A small spectrogram enhancement model, trained from scratch.
Training: soap at rate 0.0022, 9500 steps, batches of 64.
Rows from block 7 of a small spectrogram enhancement model, named by matrix and row number. Each number is 128 + 32 x the weight over its row's rms, rounded and kept within 0 to 255. All counts start at 0. Numbers have three digits each.
After each channel's rows are labels from the 100 clips, of 14976, where the channel reaches its highest value: "responds to" is what is common among them; "peak on" is the class under the peak. Only what is clearly more common there than usual is listed. The data: single English command words and digits, spoken by a formant synthesiser in many voices.
# conv: 3x3 conv (model.mid.1.conv.weight, 256x256x3x3, standardized in use, each kernel summed), inputs 185-221

conv.41:119094126125160126125162144131065138139070148130173168123129097155072130084097120131064125112081130113111147170
responds to: /k/; /s/; /æ/; /ŋ/
peak on: /s/; /k/

conv.179:050106121113102103107059117093152122097147110100140090083147086120120136114129077078086152151142084147130141065
responds to: /f/; /ɹ/; /ɔ/; /w/
peak on: /ɔ/

conv.24:161138115097110156118133138113146112114127156132085168149127135168196119135128164104073159092122170110181183110
responds to: /p/; thin (high-pass); /ʌ/; mains hum
peak on: /ʌ/; /ɑ/

conv.220:111071062110165082166097113116166126150125106137091097137134100233125196110158162096094135095183150124142175112
responds to: reverberation; /f/; /ɔ/; /d/
peak on: /aɪ/

conv.149:128180106131117173110065076116125190097137128089160163129158148080107107142171115152127144210108144130088118194
responds to: rumble
peak on: silence

conv.84:142097081185147177179120113072086157100102142103190076089180132160044094098143181122114144234114138169140145139
responds to: /ɪ/; /j/; /u/; /m/
peak on: /ɪ/; /i/

conv.150:132169161168139104111143101125094135176139133212111140082121164119142098170133100161057173217106081171164086165
responds to: mains hum; /ɹ/; /ɔ/; /f/
peak on: /ɔ/

conv.12:117105148118142146117082083159141170121138127094127123177127118154141063200094083112106154122151142108105216132
responds to: /s/; /n/; /ɛ/; /d/
peak on: /n/

conv.234:120173123143150097124100138070086148118113075133096094087136144137128090109149145158075131081130122094121131097
responds to: mains hum
peak on: silence

conv.118:176110088169162114163158112079120118188172111120163140077129140126164092098095130155124113146037187132154109119
responds to: /ɪ/; /z/; /j/; /u/
peak on: /ɪ/

conv.218:110166151113108111140138079080093127103084135147168101115125161073063139052141115058119151120127178164110123102
responds to: /k/; /æ/; /ŋ/; word: thanks
peak on: /k/

conv.1:118106085105099144115168124095042130153108156100137131186122097162148155177139085113134146101195202138211144147
responds to: /ɪ/; /ɹ/; /i/; /p/
peak on: /p/

conv.192:103141144117166088130171130130046138162116131137074108102112070121076184068115136111131156108127160050114119124
responds to: thin (high-pass)
peak on: silence

conv.159:082106152153138086155150079127124101250095196145113137076189095133095097126093076065089118098161073116122133150
responds to: /ɑ/; white noise; /m/; /ɹ/
peak on: /ɑ/

conv.5:156099128115104151118105176139197097107097084095118204176145102167134157078142067089122127122113090119138186164
responds to: /p/; /oʊ/; /n/; /ə/
peak on: /oʊ/

conv.219:128113110175120116108087098124103118158090123108087112161131069201111118128143208124118118165140154048144136153
responds to: /s/; thin (high-pass); /ɛ/; mains hum
peak on: /ɛ/

conv.100:184140120133119103114192157115130081123145129090159097149164150146075141105115120156144038163124112122127128199
responds to: /z/; /j/; /u/; /ɪ/
peak on: /ɪ/

conv.232:121123130154076193133114121060171203091103139104139124087140125128104080159120113157100165134157098154154208124
responds to: /l/; word: left; /j/; word: volume
peak on: /t/; /j/

conv.153:122127116117131063112124137186095171083121147150114175154164141092090086159132086126151191145165127224160118114
responds to: white noise
peak on: silence

conv.42:076169143171118130127164115115212153135158141129083086154118198127131190128144086166125208097141093208161164113
responds to: /ɔ/; /f/; /w/; /d/
peak on: /ɝ/; /w/

conv.140:181106158122170091060085126133130155080147119122091140101141096136152087124171135161158169090126097130139130170
responds to: /p/; /oʊ/; /n/; /ə/
peak on: /p/

conv.109:131130124122140151110104136136123167108164163085141133184128148096077108086124076075161116158171097160184127104
responds to: mains hum; /ɑ/; /m/; /v/
peak on: /ɑ/

conv.62:127072186118163136149122151186132128133110158125133151205102123179018132149117066144255138151128098070118128086
responds to: /z/; /ɪ/; clipping; /u/
peak on: /oʊ/; /u/

conv.242:109124124153165141068133164127155124106085143115130092133141180158117176121159120126078141090064108067119103093
responds to: /oʊ/; /z/; /ɪ/; /ɹ/
peak on: /ɪ/

conv.223:138151121116132109153171126119099071185143126122106121151083156089123153152160102185110179094127115164130142104
responds to: mains hum
peak on: silence

conv.169:115116119139052110154214122117114162159131151141137137138129146119091146125120095121079174136143082104116111153
responds to: white noise; /t/; thin (high-pass); /i/
peak on: /i/

conv.117:141130129163105139188101111122048124239144144156110073145177150122096111182162052142123114156146089160118088175
responds to: /ɑ/; /v/; /j/; /u/
peak on: /ɑ/

conv.239:131121164079137136166120134135238085057106121179168129111104143188106187140132100100151135157198141105092152130
responds to: rumble; /θ/; /æ/; /ŋ/
peak on: /æ/

conv.144:072150127149159116185168040138102089066130166116145138137079142185166148131179176115109094138159109151099199135
responds to: /k/; /s/; /ŋ/; /θ/
peak on: /k/

conv.245:122092124121072117175122131141172154079161152089099124084115081097178126105067103088111068145200125078135128140
responds to: /s/; /ɛ/; /j/; word: yes
peak on: /ɛ/

conv.210:129109160122120082134135130089123096183144155112101128122110104158089105131096109112125206142159135144164202131
responds to: /u/; /m/; /j/; /v/
peak on: /u/

conv.154:102103131162122138202092141112169124201203117139146112147117162113167142109207141177085137177139135154118104116
responds to: /ɑ/; /p/; /ʌ/; word: on
peak on: /ɑ/; /ʌ/

conv.78:143129105148111132119128140109102111143082120109086086130096177081093113036068197111157115109144105136094117125
responds to: /k/; /z/; /j/; /u/
peak on: /u/; /oʊ/

conv.182:147065153129088179116124143137129107186173075103147155205103149172095179115174148137130153116132113173190111139
responds to: rumble; /p/; /ɪ/; /i/
peak on: /i/

conv.184:163165149116151160136173126159124075121121161085205138153137109140104131153168121130119093158169171146134097083
responds to: /ɑ/; /ɹ/; /m/; /ə/
peak on: /ɑ/

conv.46:097133178120201148157173171126090212057053081187076131056173115082099083107107140087084097111140148079185155172
responds to: /aɪ/
peak on: /aɪ/

conv.15:174099151159171155147107118127147109135144117129128110117123173111156137120126150197104175128110141114092200135
responds to: /s/; /ɛ/; /n/; /d/
peak on: /n/

conv.86:104118197194134089204115088096124090137135124152089101146137104108156136075119112159114098133133140066122120122
responds to: /k/; /æ/; /ŋ/; /θ/
peak on: /k/

conv.39:113187079143143131117121108100093140084090221229119157138159158137141124111153174130163099178169147158098109133
responds to: /ɑ/; /ɹ/; /i/; /θ/
peak on: /ɑ/; /i/

conv.124:185117134154124123105125090089106144122086072077150101059110162105147151106092143079119166096137133112173086114
responds to: reverberation; /ɑ/; /ɹ/; /m/
peak on: /ɑ/

conv.255:092103116130158137119144214125119145107118205145115170126108172125136126169127122185177192201160068148138149097
responds to: /ɝ/; /l/; /oʊ/; pink noise
peak on: /oʊ/

conv.81:140140121154084090082105090116152118187134145058138110107118134162142179116134030147150120131115087126150103162
responds to: /f/; /d/; /ɔ/; /w/
peak on: /ɝ/

conv.202:113128155178120113117100096035170157160122133158216176135132167136132155186111142122138188112105192108081120092
responds to: /t/; /s/; /ɑ/; /ɹ/
peak on: /ɑ/

conv.17:214143145173113134098081092143112133127163083131155190130114148111154108144135188146150103131138048137070058171
responds to: /oʊ/; /l/; /k/; /z/
peak on: /oʊ/; /z/

conv.198:122177097132115165103132130107088110107231160145172101124152172073106133139131067192162127144122107095134150087
responds to: /u/; /j/; /v/; word: volume
peak on: /ɔ/; /ɑ/

conv.2:129111118148170127139125188104129170116168118160173134185160126077180104155108145146143188172132171125190145051
responds to: /ɹ/; /ɔ/; /f/
peak on: /ɔ/

conv.30:088121135107154172131174104131117186134114134154114161196086153058171121193153147151079099140164221180078107125
responds to: mains hum; thin (high-pass); /p/; /k/
peak on: /eɪ/

conv.67:161164162167140174124084133136180070183163130113117118116112130056127133127144080124140101147105153093131116114
responds to: /k/; /ŋ/; /θ/; /æ/
peak on: /æ/

conv.35:128113097131121089118146166116051136087091104158097102083167177208166074102137183093095148144166056100089158176
responds to: /ɹ/; /i/; /θ/; word: three
peak on: /i/

conv.147:153182192150143109126128126161067095149152132074120115129125105134112128144142127120115117110124093107150126056
responds to: mains hum; thin (high-pass)
peak on: silence

conv.0:110164093110107148139117076101090122081109106189096149070154189168162062109143113081100128106123119133103059092
responds to: /ɔ/; word: off; /ʌ/; word: up
peak on: /ɔ/; /ʌ/

conv.64:170128122137163065078149118135177122159188017110188121101113125122091114117135125137139113118119139140127124160
responds to: /ɝ/
peak on: silence

conv.65:133123133188106110120113106143097141118082132110148135145095097174107152150124113103105072141121119160166116184
responds to: reverberation; /t/
peak on: /t/

conv.26:159106121170138139140112098174122108104203135112169116206111114138133131147115143165205080107184073093109207052
responds to: thin (high-pass); /aɪ/; /m/; whispered
peak on: /aɪ/

conv.155:152154108164112095128128118093176141107148146165166099141113176167131239147178116154127118105116156102123165166
responds to: /d/; /w/; /ɔ/; /f/
peak on: /ɝ/